{"model": "segmentation model", "dataset": "rendered scenes of coloured solids on a plain floor", "train_examples": 97500, "image_size": 48, "crop_scale_min": 0.8, "horizontal_flip": false, "translate": 0.06, "num_classes": 25, "encoder_arch": "caformer", "encoder_norm": "layernorm", "encoder_norm_position": "sandwich", "encoder_activation": "silu", "encoder_mlp_ratio": 2, "encoder_head_dim": 16, "encoder_fused_qkv": true, "encoder_qk_norm": false, "encoder_parallel_block": false, "encoder_inner_norm": false, "encoder_patch_size": [2, 2], "encoder_depths": [4, 7, 4], "encoder_widths": [96, 192, 384], "encoder_kernel_size": 5, "decoder_norm": "groupnorm", "decoder_activation": "gelu", "decoder_weight_standardization": false, "decoder_widths": [48, 96, 144, 192], "decoder_blocks_per_level": 3, "decoder_block": "basic", "decoder_dropout": 0.05, "decoder_attention": true, "decoder_upsampling": "pixel_shuffle", "init": "xavier_uniform", "residual_init": "none", "optimizer": "normuon", "muon_scale": "original", "lr": 0.022, "momentum": 0.95, "nesterov": true, "orthogonalizer": "newton_schulz_5", "adamw_lr_other_params": 0.001, "cautious_weight_decay": true, "ema_decay": 0.99, "sam_rho": 0.1, "steps": 5200, "batch_size": 64, "epochs": 3.4, "lr_schedule": "linear", "final_lr_fraction": 0, "warmup_steps": 150, "weight_decay": 0.0, "adamw_weight_decay_other_params": 0}
Rows from block 5 of the decoder, named by matrix and row number. Rows with one number belong to one channel. Each number is 200 + 40 x the weight over the matrix's rms, rounded and kept within 0 to 999. All counts start at 0.
# convs0: first 3x3 conv (decoder.decb.0.2.convs.0.weight, 144x144x3x3), inputs 0-20, a 3x3 kernel for each
# convs1: second 3x3 conv (decoder.decb.0.2.convs.1.weight, 144x144x3x3, transposed), outputs 0-20, a 3x3 kernel for each
convs0.77,201,178,176,175,213,185,179,160,178,226,207,187,215,202,139,199,155,166,244,193,185,250,200,224,274,222,203,143,163,229,173,208,179,217,251,196,184,137,159,213,302,229,187,286,205,241,237,125,189,223,209,146,176,147,229,251,178,154,202,152,175,228,219,230,227,135,245,231,183,241,256,262,134,212,132,129,145,124,196,159,249,154,241,229,188,124,195,232,128,183,143,147,227,170,152,239,125,167,193,178,195,200,205,112,137,315,220,203,207,184,200,226,244,260,216,213,283,198,220,194,207,217,133,254,254,194,157,87,156,255,235,205,215,279,162,146,114,145,193,162,182,224,194,167,122,242,264,151,124,205,187,101,139,165,182,119,168,163,154,163,219,184,141,107,198,179,199,200,239,200,176,178,175,171,193,214,204,211,242,207,161,135,197,189,225,214,209,223,227
convs1.77,197,251,226,215,208,178,189,210,113,194,200,195,218,217,194,194,209,178,220,161,192,202,146,174,145,148,166,198,229,265,190,173,176,198,214,199,215,221,223,224,169,174,223,224,196,253,210,214,159,133,121,219,191,186,266,203,196,226,173,204,199,188,198,155,145,230,182,179,137,276,226,208,236,284,204,220,248,200,224,255,163,242,238,226,246,230,219,181,211,186,173,189,226,190,205,220,227,242,210,171,189,154,240,205,251,186,194,200,146,186,187,207,219,168,230,238,155,293,219,165,242,201,204,176,138,204,167,173,184,173,211,209,188,224,201,165,258,204,194,215,205,262,203,193,217,276,245,155,257,202,158,209,214,218,221,189,273,225,181,233,234,280,239,246,196,251,212,210,219,209,186,122,169,191,189,162,173,185,196,215,224,217,235,171,192,198,208,242,235
convs0.78,159,196,180,156,152,207,159,234,218,187,325,207,175,233,141,162,140,167,176,179,224,196,187,202,200,149,221,143,168,201,200,177,213,222,152,183,181,202,207,239,202,186,268,211,188,211,190,232,288,176,245,342,274,202,236,194,206,215,199,287,203,207,201,167,153,207,172,155,225,201,191,271,140,147,234,165,210,168,206,272,175,184,224,223,107,234,120,143,166,207,251,238,222,219,224,178,224,163,175,237,243,178,114,172,168,209,253,195,178,182,295,218,208,322,253,140,186,189,239,164,213,200,173,140,225,182,179,176,227,209,187,208,121,206,226,166,175,222,131,109,182,155,145,206,191,211,199,194,146,210,111,213,168,176,234,181,189,140,156,188,198,200,294,180,171,267,172,182,161,214,159,113,303,248,157,241,220,181,207,205,249,182,246,135,234,258,288,177,188
convs1.78,250,224,181,280,204,197,181,186,165,240,254,180,243,251,195,213,320,238,186,212,65,230,172,152,149,178,147,179,191,176,168,178,213,135,200,195,205,245,199,192,216,179,172,208,200,172,136,172,185,181,172,245,233,248,216,223,165,201,183,191,153,133,148,149,215,124,204,243,211,164,236,198,173,219,182,192,140,209,197,213,228,218,198,185,233,216,190,158,232,194,213,196,177,236,262,242,229,162,144,223,169,186,234,229,143,218,197,140,210,276,175,220,210,291,200,142,240,244,233,217,171,174,196,139,198,220,165,179,197,171,196,151,188,228,150,187,172,273,178,221,248,124,186,153,205,231,200,189,274,195,217,166,217,240,241,248,242,234,201,234,225,221,173,188,192,150,203,161,206,239,188,197,182,243,216,107,232,228,182,213,214,216,163,210,197,227,130,235,185
convs0.79,145,189,137,182,212,245,287,300,286,222,263,247,137,157,174,174,302,312,201,266,215,166,179,184,220,243,169,229,226,239,173,190,230,195,189,207,189,185,170,212,262,242,190,156,144,157,221,242,197,159,207,245,223,173,228,173,181,209,192,175,150,201,160,218,249,223,214,238,215,168,253,259,208,206,200,220,325,231,160,157,132,178,223,148,233,244,253,206,221,182,177,212,152,182,175,162,190,191,223,185,204,223,103,87,200,136,128,138,198,215,214,157,150,219,227,224,246,227,271,248,214,225,241,243,214,201,230,271,224,127,112,160,252,317,275,187,210,226,193,161,211,186,243,276,245,250,190,177,175,211,104,104,207,191,225,180,178,188,158,171,192,221,200,226,262,227,265,232,294,306,232,189,216,202,213,187,234,233,186,194,149,151,201,136,169,174,171,231,207
convs1.79,120,78,156,233,174,155,235,130,215,242,275,248,122,97,204,167,147,212,228,310,287,127,195,238,212,211,250,222,195,190,248,207,203,226,182,210,173,171,270,164,170,247,193,193,280,239,151,153,174,187,189,150,110,192,226,247,260,159,118,227,199,198,230,162,91,172,282,253,171,193,200,190,297,269,288,193,188,181,197,249,149,222,205,151,222,201,225,202,147,213,212,245,285,130,160,223,214,224,184,214,287,267,183,204,188,215,217,233,137,203,197,176,172,100,246,214,142,169,158,231,199,145,138,195,180,155,201,136,172,232,158,208,206,179,159,148,141,202,172,140,197,187,186,209,280,217,170,189,256,285,160,260,172,104,114,171,255,239,273,250,176,171,225,276,226,163,154,177,177,283,196,199,171,220,219,208,174,208,236,277,125,129,141,142,152,264,231,226,194
convs0.80,155,181,184,156,210,196,211,230,220,231,282,252,204,192,198,267,239,214,205,157,220,178,197,228,221,174,223,190,234,233,236,235,206,241,263,168,237,179,186,223,140,202,226,202,256,168,219,134,216,264,157,229,233,227,194,247,223,206,207,191,206,221,207,227,169,180,186,146,191,237,202,163,202,82,98,208,236,251,194,279,210,150,154,187,200,297,269,189,218,187,214,278,222,171,192,199,163,168,157,162,93,177,186,152,172,219,179,225,254,326,261,255,177,122,127,122,197,207,252,231,219,216,178,231,223,179,204,232,265,167,166,171,259,231,261,137,137,190,189,140,143,214,176,188,211,238,205,164,262,206,200,293,185,194,172,202,141,152,133,176,215,204,191,191,224,197,244,193,151,228,216,214,207,141,165,165,156,197,241,215,235,231,218,110,214,165,182,193,190
convs1.80,226,276,220,233,282,260,289,252,301,231,100,123,196,131,157,127,142,164,145,158,213,212,116,217,188,248,263,91,59,118,99,90,131,167,169,187,181,140,167,240,203,218,244,218,227,238,240,257,303,247,251,119,138,237,240,222,246,188,179,224,232,168,179,228,237,227,229,236,239,216,141,163,211,203,210,160,207,269,242,264,257,184,195,261,204,231,229,178,213,178,161,148,164,256,234,213,233,262,202,186,186,259,246,196,216,247,222,265,244,143,180,208,220,140,172,166,105,147,85,131,212,168,139,206,201,130,227,158,161,205,206,210,192,264,252,246,227,231,228,280,199,152,218,214,148,127,196,165,247,231,140,190,262,229,158,164,210,140,175,189,138,140,207,152,259,200,180,166,203,197,213,168,239,199,213,254,236,209,143,191,218,299,216,169,190,206,156,245,233
convs0.81,301,132,162,206,142,227,253,182,242,173,201,132,209,212,160,168,211,304,217,158,211,158,219,222,181,256,240,162,255,185,249,304,256,215,165,170,192,148,209,213,197,195,204,197,204,166,247,186,168,219,241,251,202,248,185,163,171,139,173,177,182,173,202,133,81,157,173,178,201,182,111,195,170,107,139,181,119,220,161,156,190,299,198,190,202,209,174,207,203,195,135,160,220,131,197,225,127,164,282,175,178,157,245,188,220,144,195,228,141,193,130,117,118,155,185,269,221,243,176,212,198,264,257,197,255,239,248,179,277,244,219,225,188,160,178,162,113,178,199,219,210,273,308,242,188,209,169,184,237,223,166,170,171,226,214,122,147,201,196,158,120,245,225,163,149,243,206,210,240,241,231,161,150,205,228,171,213,244,147,171,170,165,248,172,251,244,184,229,220
convs1.81,163,193,121,123,216,125,178,168,136,194,215,216,198,209,230,225,276,233,147,228,195,208,181,189,192,190,183,219,269,148,175,208,238,177,170,175,248,267,135,244,227,201,205,209,153,242,236,141,197,213,227,156,180,125,206,229,189,189,196,180,229,228,248,146,273,195,220,165,166,278,280,222,216,233,212,226,259,195,268,234,208,218,235,167,307,195,182,196,257,211,158,211,246,127,172,247,148,230,236,147,155,180,167,221,155,214,134,151,140,214,290,154,149,189,192,148,195,177,139,171,158,157,163,118,201,223,217,265,236,264,241,197,247,136,164,153,131,211,163,146,211,258,253,196,198,134,230,225,191,243,196,182,192,165,256,259,166,235,257,260,120,200,155,135,183,161,175,165,273,207,163,196,189,187,156,208,188,179,216,237,171,163,224,181,201,224,150,157,143
convs0.82,198,219,143,174,216,182,249,229,193,189,141,193,147,191,200,193,216,192,172,188,188,117,154,207,190,154,175,263,245,183,252,227,212,223,211,158,185,162,202,201,223,172,209,255,226,174,182,210,171,203,198,177,139,257,219,195,189,248,221,202,200,168,196,155,192,226,187,168,191,205,198,194,217,195,185,230,220,197,219,233,287,145,187,183,165,169,154,201,165,203,146,188,189,194,226,168,214,273,219,219,176,108,178,154,84,254,176,120,149,189,234,161,209,191,233,283,314,206,212,168,196,206,188,208,176,247,164,208,198,174,119,175,205,118,119,173,171,143,164,204,133,203,229,201,211,202,198,226,194,194,150,124,153,185,164,231,189,156,190,167,168,209,189,186,181,239,204,211,277,336,263,166,167,202,210,185,162,227,193,198,214,197,253,225,244,195,256,272,280
convs1.82,188,176,214,193,178,201,193,152,210,191,199,191,243,167,220,191,253,204,152,180,224,125,101,187,136,127,229,188,174,190,220,228,221,205,241,221,207,147,170,229,149,159,159,185,216,129,176,203,175,161,210,229,272,190,242,147,214,222,187,197,193,184,200,178,225,156,157,235,211,156,195,178,151,117,159,175,122,165,164,162,131,274,246,163,210,169,257,173,217,233,225,135,224,246,175,202,198,263,281,236,149,161,186,169,202,203,194,183,144,158,197,180,184,245,157,159,242,205,250,235,201,243,190,220,203,167,232,148,222,267,173,215,219,232,234,232,216,222,235,171,237,295,214,259,239,196,251,261,219,263,183,174,248,215,208,214,203,152,147,222,193,234,147,175,125,125,192,168,168,207,206,225,228,177,227,176,156,208,197,162,223,254,191,180,258,217,227,205,229
convs0.83,183,229,198,194,222,134,173,202,184,243,211,228,235,160,157,132,99,255,215,164,209,207,155,183,212,167,250,220,226,174,207,281,190,236,258,233,192,207,186,238,277,170,255,245,190,167,163,194,190,232,144,165,167,167,158,224,203,188,125,202,158,168,177,191,256,194,175,220,170,180,157,163,206,228,158,155,163,162,145,84,178,209,229,188,247,217,185,194,243,246,185,196,326,197,259,280,185,157,229,233,208,159,231,281,214,181,169,205,187,347,260,211,292,212,257,251,154,179,225,245,176,209,187,196,137,228,219,319,223,205,244,175,202,234,206,234,391,237,171,300,168,217,252,159,205,232,232,271,253,190,335,251,227,185,228,209,239,178,195,211,242,187,204,229,215,162,191,200,206,204,218,199,165,201,225,139,154,213,183,184,172,199,116,140,196,180,164,194,161
convs1.83,184,171,190,226,202,160,245,225,158,182,183,188,202,221,199,179,221,236,195,234,197,249,225,159,229,232,191,199,145,141,248,226,189,235,220,226,167,179,183,204,133,182,253,184,172,227,174,227,254,172,212,257,205,219,181,207,175,185,233,149,181,231,206,223,189,206,196,221,202,179,231,184,183,168,205,229,232,213,206,259,276,174,216,222,159,214,253,123,134,223,151,236,164,190,243,248,160,205,271,136,204,227,188,179,212,176,173,182,214,241,153,224,177,196,195,147,199,184,188,211,123,203,274,186,182,264,252,202,247,215,188,232,234,203,215,244,234,176,219,205,199,218,148,140,154,226,165,175,211,217,162,169,249,188,245,194,180,176,161,179,156,194,175,210,259,133,158,268,134,116,239,233,255,249,219,248,228,234,219,215,204,201,248,254,223,278,202,176,253
convs0.84,220,220,168,169,154,189,190,192,251,198,161,133,216,209,152,163,180,151,198,273,213,225,173,167,172,162,153,195,139,214,187,231,183,179,200,157,205,199,248,189,229,236,157,204,250,177,157,201,196,300,225,185,284,257,294,237,250,219,237,237,171,199,180,256,255,226,215,261,151,221,202,99,167,213,150,224,275,134,196,160,172,223,249,175,233,219,189,181,171,191,127,130,117,196,212,237,193,218,232,122,258,181,136,148,243,144,105,209,162,222,229,173,157,118,190,151,122,207,207,203,211,260,247,197,193,221,160,178,199,185,184,117,162,175,203,219,153,96,258,199,183,235,246,242,208,203,112,175,160,188,177,233,199,131,131,146,151,186,168,160,141,216,221,344,218,184,230,275,143,90,194,153,180,149,158,88,121,224,184,246,181,196,159,139,156,145,183,188,238
convs1.84,201,231,229,225,287,228,266,263,180,257,232,243,215,179,192,190,165,197,168,223,229,123,244,246,132,169,236,181,215,205,205,169,188,196,252,254,232,248,202,168,165,122,154,190,184,111,68,224,140,99,193,202,156,205,219,183,211,233,244,231,264,227,173,221,229,189,218,205,216,229,180,202,215,206,197,176,206,220,188,193,265,174,129,175,210,255,323,211,223,314,206,281,255,140,192,195,164,249,225,247,243,252,214,205,215,213,225,191,185,203,154,288,217,148,250,179,160,270,175,151,270,150,165,277,190,189,166,217,175,193,199,235,202,190,165,223,210,129,191,182,167,216,179,176,211,179,217,191,196,287,225,242,265,178,223,211,208,233,194,200,229,252,171,170,184,208,177,209,167,181,210,209,234,275,202,186,212,227,254,258,189,170,286,184,239,334,173,210,270
convs0.85,155,185,183,235,195,205,224,249,230,183,154,171,130,196,151,160,143,182,114,209,200,193,179,193,140,198,194,173,156,191,155,180,177,142,149,217,273,231,238,251,178,253,247,192,211,189,216,204,247,201,221,251,183,185,189,236,237,187,176,137,137,178,187,136,112,214,86,207,149,190,203,208,185,239,198,196,261,234,174,231,231,228,191,120,227,176,187,173,180,198,165,186,163,178,188,135,223,115,173,220,178,196,164,187,177,199,161,227,252,220,159,306,195,169,146,94,118,157,173,217,221,231,236,124,203,254,158,142,185,192,185,230,201,228,237,197,186,116,203,184,212,166,145,201,177,155,182,198,170,220,145,267,313,214,233,145,235,209,218,235,245,271,228,236,253,264,238,232,197,246,178,237,156,200,210,160,191,199,203,187,181,205,218,159,207,169,222,233,180
convs1.85,179,178,231,177,247,261,260,201,190,185,162,186,201,190,205,211,193,247,210,206,197,302,311,242,251,214,217,226,232,201,212,213,211,253,220,226,172,156,193,119,177,164,242,209,150,295,291,156,231,255,165,228,211,165,182,245,262,206,198,227,199,248,167,190,217,261,246,188,235,165,198,245,194,192,191,174,238,223,148,161,228,186,225,207,166,217,221,232,205,168,217,224,122,206,191,210,189,196,253,222,236,162,180,197,192,199,200,200,146,168,219,244,264,153,199,223,170,149,200,218,158,237,182,179,224,192,197,230,225,207,234,147,158,238,230,220,259,163,240,222,181,215,219,230,224,177,193,211,153,195,270,225,193,121,122,149,148,157,117,245,198,172,214,244,198,157,184,140,160,170,147,187,167,215,182,191,234,160,166,250,213,227,233,241,238,257,233,241,220
convs0.86,160,183,278,162,203,215,193,170,210,158,196,195,155,160,241,179,185,164,183,224,126,184,260,218,234,192,146,261,211,183,175,150,294,255,221,166,218,214,181,198,177,236,234,276,195,191,186,215,261,227,252,151,267,232,247,255,276,150,194,163,229,226,212,76,108,220,183,198,204,169,242,266,235,110,168,196,160,267,175,118,165,155,110,158,188,216,224,196,183,200,225,301,224,193,245,237,224,278,256,178,199,155,234,166,200,171,126,133,261,246,234,180,176,176,178,265,229,212,226,239,150,159,181,197,192,232,216,221,246,210,236,207,180,198,236,193,276,265,233,158,235,232,275,221,222,264,184,160,278,264,143,195,146,225,220,176,152,276,171,225,216,237,142,120,201,212,185,142,229,199,249,214,179,217,163,201,226,198,196,236,143,198,205,230,165,194,211,168,159
convs1.86,171,205,189,178,222,239,211,187,159,226,155,130,248,163,186,252,156,185,228,170,233,221,195,200,256,201,194,196,173,132,204,179,196,165,191,173,214,180,200,223,163,184,138,197,208,290,213,223,152,172,152,152,242,227,174,186,125,189,263,250,144,142,156,151,256,288,266,162,260,281,290,283,138,183,151,99,209,212,188,167,145,232,210,271,166,132,240,175,206,217,192,153,180,255,146,247,230,184,217,225,271,234,240,220,210,182,128,234,213,171,163,214,250,169,155,168,177,141,180,192,214,233,223,165,215,201,194,167,177,235,186,204,230,217,169,323,205,149,228,197,151,141,130,185,213,183,218,149,149,185,163,142,163,231,152,163,190,108,171,242,169,140,223,182,243,191,141,174,172,207,228,184,234,213,235,227,214,181,214,238,176,230,171,236,225,174,169,172,160
convs0.87,251,200,245,228,153,187,238,166,220,264,150,126,221,149,177,208,214,278,189,175,191,215,179,141,236,243,153,181,202,200,218,156,193,234,211,209,143,182,198,206,272,220,224,254,254,231,192,167,239,219,132,210,279,214,225,196,232,211,191,199,162,152,168,155,273,191,161,235,238,192,152,224,230,144,195,223,209,180,229,156,168,232,289,254,196,210,251,191,134,243,161,181,172,145,220,194,193,207,235,208,194,202,136,211,208,110,262,156,209,218,219,132,185,167,181,210,225,248,206,247,204,189,210,246,252,208,188,233,169,235,221,175,159,171,205,231,227,213,202,247,131,202,236,207,138,197,205,206,173,204,203,183,190,159,247,231,155,217,223,151,142,188,165,181,162,171,196,220,162,233,157,234,241,272,222,190,203,211,191,191,151,179,176,197,238,165,212,282,234
convs1.87,199,252,191,207,232,190,152,162,151,201,209,178,207,218,207,181,192,204,210,163,206,189,162,198,195,198,199,151,211,142,196,233,226,208,206,190,200,178,184,201,201,175,225,210,219,196,123,142,246,172,137,188,181,202,223,224,171,137,235,201,192,227,219,147,240,159,113,190,212,222,192,250,235,197,193,226,229,203,153,230,226,186,247,200,205,163,228,164,166,175,183,187,160,219,185,229,209,213,238,185,189,224,231,218,201,194,196,157,211,204,177,163,183,230,204,201,182,177,173,240,213,211,209,188,217,147,184,234,250,227,224,193,204,236,201,154,212,230,179,166,196,179,219,177,197,225,211,211,175,172,219,231,188,222,239,181,201,184,202,190,185,201,209,192,268,246,169,252,240,191,192,248,197,198,201,224,207,198,176,156,214,169,186,209,200,203,216,199,218
convs0.88,182,198,181,124,214,172,169,132,190,234,191,205,175,229,180,178,173,187,128,177,213,179,175,307,158,174,201,258,191,208,151,176,183,134,127,198,203,184,148,210,193,223,162,199,226,239,306,154,275,260,260,298,204,200,161,228,236,133,172,164,125,204,203,279,192,141,251,243,185,250,256,295,233,200,136,206,244,174,222,183,228,204,245,196,188,165,224,246,102,185,219,180,183,249,169,208,182,153,181,154,150,235,160,169,200,182,202,265,160,178,186,186,220,163,130,273,163,207,252,210,158,213,223,172,220,182,232,166,215,215,269,250,147,230,142,198,257,243,306,201,197,278,220,151,235,226,307,198,226,250,179,233,201,210,122,249,223,160,188,243,229,175,217,227,141,199,192,104,165,228,156,286,192,153,216,254,204,214,219,212,164,206,235,165,249,227,181,194,260
convs1.88,222,326,219,226,215,246,219,191,161,202,153,235,225,157,208,272,147,183,243,244,188,175,163,241,172,185,207,205,220,220,164,245,250,163,217,179,178,243,283,157,171,217,220,192,249,188,149,151,176,153,167,180,178,215,163,195,256,208,184,187,178,153,208,117,159,251,205,134,63,150,185,92,157,187,145,212,253,152,237,178,162,236,268,232,225,252,270,158,181,224,171,174,187,214,236,237,265,241,240,213,193,219,212,157,261,190,143,149,237,180,180,195,228,210,174,148,130,245,174,162,220,241,197,193,212,180,237,161,278,243,183,217,182,231,198,238,222,200,197,248,184,146,107,179,227,230,188,121,178,240,208,152,128,223,196,147,205,205,193,191,240,187,275,260,185,185,319,254,268,192,274,205,254,184,237,145,206,238,242,137,191,214,132,178,135,243,258,204,286
convs0.89,151,176,166,161,247,205,204,243,229,239,207,160,185,244,187,181,169,138,247,247,170,199,164,180,198,178,167,213,246,208,199,171,209,197,185,186,177,163,195,180,190,236,171,139,180,223,253,235,218,159,153,234,249,158,221,178,194,211,212,231,167,181,198,196,179,230,245,130,181,158,200,199,268,315,289,208,220,215,154,202,226,120,138,166,57,177,229,146,202,195,172,275,227,172,221,193,223,216,182,185,141,204,168,215,180,226,218,179,247,289,246,210,216,197,185,139,116,212,192,221,173,138,139,193,211,165,171,160,202,296,236,142,285,255,198,194,206,271,265,297,283,197,239,194,232,245,224,237,222,198,186,181,185,177,197,195,177,131,162,227,286,228,169,162,233,222,258,307,160,203,203,244,284,222,224,259,193,186,161,140,242,172,207,210,216,177,288,298,179
convs1.89,176,137,177,216,169,138,259,258,204,227,226,214,253,219,233,215,197,162,281,231,205,247,221,194,259,162,146,226,234,182,233,153,255,177,136,166,162,157,198,215,207,162,246,239,190,222,205,134,165,206,214,145,214,228,211,160,189,176,186,172,249,184,182,177,252,214,241,183,174,219,252,214,173,218,250,229,191,230,245,211,130,210,200,222,192,252,236,248,271,218,200,187,210,170,244,226,219,161,206,268,251,238,173,220,150,206,236,177,192,247,225,187,186,189,150,162,147,149,225,189,285,294,238,232,233,220,221,206,236,181,191,144,166,203,252,65,158,181,85,92,169,162,168,169,250,197,207,248,220,139,258,229,127,172,105,153,169,152,210,169,147,140,265,239,170,162,179,207,165,243,204,218,146,203,214,216,126,245,226,146,181,154,169,207,166,185,218,227,145
convs0.90,163,99,174,103,178,223,188,219,193,260,241,240,163,211,192,213,232,188,259,212,233,168,190,145,139,195,148,224,187,216,232,196,212,226,236,216,225,162,161,250,264,161,292,296,294,249,208,163,222,255,326,168,222,209,210,235,224,233,206,160,208,244,213,210,289,222,193,161,154,162,145,236,199,101,167,236,209,174,181,103,197,230,132,122,106,125,228,149,71,226,154,175,180,229,165,179,184,144,184,311,195,191,192,252,225,101,116,145,95,196,159,190,182,197,201,248,154,232,189,149,195,259,247,168,197,163,157,202,278,190,178,203,140,183,183,123,140,199,84,147,266,183,134,209,246,167,174,241,266,208,254,235,280,226,219,219,167,160,171,170,209,187,259,190,232,165,208,194,238,156,186,167,161,193,260,167,181,194,150,174,169,192,175,191,181,245,258,220,224
convs1.90,157,99,194,222,138,242,226,211,198,294,220,205,274,273,252,175,138,168,194,221,289,177,218,210,132,179,162,148,143,136,224,209,197,182,266,157,119,138,210,142,119,218,171,185,191,146,201,208,182,201,164,139,177,111,212,233,231,219,241,195,234,165,107,230,208,123,199,170,162,145,158,147,244,277,251,175,184,186,184,218,201,181,199,163,235,176,239,229,215,252,261,229,221,213,171,132,204,197,176,229,192,249,211,189,216,213,159,151,193,216,221,185,180,201,202,184,198,192,175,138,196,152,134,232,170,165,185,168,188,224,271,235,146,197,236,233,242,219,134,110,168,247,181,165,171,160,176,272,237,169,209,248,210,220,168,232,216,184,170,240,296,205,192,233,243,177,247,243,99,232,241,175,237,218,232,220,152,216,296,293,222,174,169,171,173,211,171,152,130
convs0.91,183,238,176,186,169,199,204,242,242,201,205,217,165,177,238,237,224,218,195,159,147,198,184,134,224,223,170,121,181,200,236,300,239,204,218,147,198,238,177,216,246,190,194,211,189,174,183,251,201,219,190,212,320,283,212,230,162,199,208,196,261,221,177,271,172,272,139,216,238,265,106,106,255,210,240,254,171,303,223,205,265,138,78,232,62,153,173,204,234,176,145,149,271,210,197,268,242,215,225,209,177,227,268,270,204,265,200,158,193,246,212,173,172,109,214,151,160,171,213,148,154,127,158,209,114,275,201,286,207,166,155,207,235,211,198,95,160,199,134,258,271,105,231,290,240,220,215,244,155,257,194,164,177,215,188,184,232,199,134,200,138,177,226,164,165,202,176,264,128,201,283,160,243,218,207,210,186,207,242,136,180,217,253,138,127,254,177,215,226
convs1.91,235,156,232,219,255,241,175,190,189,137,150,133,125,228,187,200,256,223,217,281,219,249,197,210,211,225,227,210,151,173,171,204,146,185,182,238,214,179,176,264,163,251,213,206,245,156,165,176,256,213,172,276,277,247,233,159,207,204,135,162,198,215,222,251,204,194,189,180,206,148,173,137,104,149,132,113,159,136,151,199,144,231,238,186,196,260,184,163,241,196,151,122,137,180,215,197,174,199,214,226,140,159,228,120,150,191,200,221,259,189,233,228,243,260,137,193,205,214,241,192,227,201,229,233,185,206,319,170,225,251,217,184,229,134,191,177,259,195,192,242,244,205,137,217,140,139,142,140,229,169,138,230,131,246,192,202,171,156,148,191,222,150,190,152,183,117,197,177,176,255,192,227,122,247,222,156,283,231,210,225,188,188,215,178,155,226,201,196,237
convs0.92,154,176,177,169,201,206,189,140,170,238,286,249,233,283,200,191,111,175,191,198,246,245,223,196,178,222,218,154,233,212,216,213,206,188,230,233,134,157,284,135,167,223,174,190,193,184,172,275,189,200,185,172,185,169,213,225,198,181,233,201,287,158,194,287,241,176,214,262,218,176,210,232,212,225,159,67,161,224,203,161,244,196,260,208,180,159,215,182,127,187,153,187,209,190,173,198,154,182,191,212,156,176,286,161,202,168,149,187,184,146,214,190,245,224,126,166,213,216,197,224,170,230,204,200,229,237,214,259,204,175,267,245,153,231,246,109,175,203,235,217,244,239,161,237,224,265,235,168,203,173,162,168,179,215,255,179,204,237,178,172,231,201,253,245,152,342,243,168,228,242,142,214,246,163,237,180,252,179,228,206,199,194,225,211,213,246,211,262,241
convs1.92,253,199,116,195,195,152,206,155,141,224,259,198,216,261,245,128,120,132,197,114,162,169,125,202,136,123,154,193,198,259,188,240,211,134,201,212,243,222,207,207,222,148,223,230,189,192,194,249,171,172,207,222,242,232,195,94,196,278,159,123,185,185,138,181,217,227,192,138,196,249,157,43,149,182,168,210,189,215,209,163,173,233,258,282,227,174,199,236,148,112,201,187,245,201,238,211,168,257,196,145,244,170,181,224,145,227,196,168,189,268,314,196,188,217,210,66,130,201,195,112,226,199,169,273,205,195,187,195,196,139,246,218,200,273,185,213,222,219,186,318,195,183,267,196,163,250,188,170,262,161,160,208,113,259,261,255,210,224,261,186,179,179,216,237,209,210,275,189,197,212,116,181,129,194,241,168,180,263,177,208,250,195,196,190,193,151,190,159,174
convs0.93,216,130,178,284,210,242,234,219,171,160,164,219,166,183,229,218,202,225,188,196,133,167,90,169,174,215,221,243,188,225,156,175,223,244,193,224,210,241,227,204,251,214,176,209,191,156,191,218,191,228,251,200,246,243,208,196,197,145,161,170,140,206,224,136,143,211,267,156,198,183,141,166,170,80,60,236,161,118,180,131,247,215,179,166,167,189,170,254,294,183,260,218,204,244,207,290,211,221,199,181,162,94,165,172,147,218,136,194,214,293,330,186,234,248,166,135,123,260,193,208,216,217,226,166,186,168,232,201,222,174,236,237,208,175,173,190,53,189,219,133,191,182,130,235,244,179,162,165,237,252,200,249,257,187,243,172,144,179,125,206,203,163,172,191,193,204,300,219,209,271,178,186,195,203,196,182,179,190,179,180,192,167,151,192,144,161,202,181,226
convs1.93,259,270,218,264,253,201,298,254,185,162,167,161,144,208,155,183,262,180,246,172,201,212,240,269,209,248,229,74,147,105,163,195,163,202,210,183,158,110,175,164,124,171,133,125,158,304,292,224,285,270,212,136,150,191,215,170,216,171,233,290,203,288,225,210,214,168,229,157,172,133,121,187,166,136,197,177,212,203,257,217,234,215,243,178,182,237,111,141,142,102,211,173,148,201,259,223,184,177,204,239,213,159,163,148,162,219,245,203,196,151,235,210,196,242,138,162,145,133,125,111,192,164,161,210,183,89,179,190,174,240,226,246,214,202,204,236,245,194,206,224,205,151,224,188,192,240,200,201,187,204,162,174,189,222,174,180,267,230,241,204,179,233,236,127,197,258,193,189,175,234,233,130,193,174,197,188,216,155,168,193,215,266,190,263,269,205,259,279,172
convs0.94,52,169,164,107,261,184,208,205,188,144,215,224,200,209,170,206,170,152,196,204,173,205,193,213,226,227,221,203,240,236,199,254,220,210,268,226,173,197,219,164,187,189,228,241,205,220,246,226,272,277,258,203,266,217,203,222,242,183,177,227,249,243,210,203,258,160,225,151,223,205,225,144,245,222,95,268,229,183,274,246,166,200,159,229,194,133,237,271,175,196,140,230,194,165,194,246,181,189,208,116,286,177,187,293,213,190,173,222,181,192,160,128,135,203,103,170,149,210,149,196,152,157,167,140,216,197,110,212,186,160,224,295,161,161,228,188,259,149,209,231,254,191,168,253,271,245,238,196,293,224,242,241,174,208,174,112,203,182,176,147,133,195,276,192,195,194,201,198,184,211,212,196,157,174,222,198,158,179,200,134,151,221,237,247,240,195,240,232,171
convs1.94,168,198,197,246,232,280,310,229,273,205,162,137,109,252,179,153,267,204,167,183,197,243,233,227,208,206,249,152,167,185,157,177,195,225,165,209,179,182,180,259,258,253,214,313,219,141,116,184,161,155,228,107,160,216,169,197,240,165,161,238,198,120,191,272,131,120,233,261,142,262,209,125,236,234,163,236,247,168,217,213,214,156,236,169,192,159,149,141,99,110,217,201,170,210,264,154,285,280,194,168,145,186,205,179,202,177,196,217,191,174,107,293,293,296,249,290,297,214,226,220,246,248,267,266,317,281,165,145,136,161,152,150,179,143,165,128,178,215,157,162,214,239,147,298,220,144,153,302,207,164,253,171,109,278,245,227,159,169,208,141,132,173,175,218,237,171,164,209,207,173,242,188,140,150,302,206,159,260,187,224,224,318,258,211,206,176,190,202,197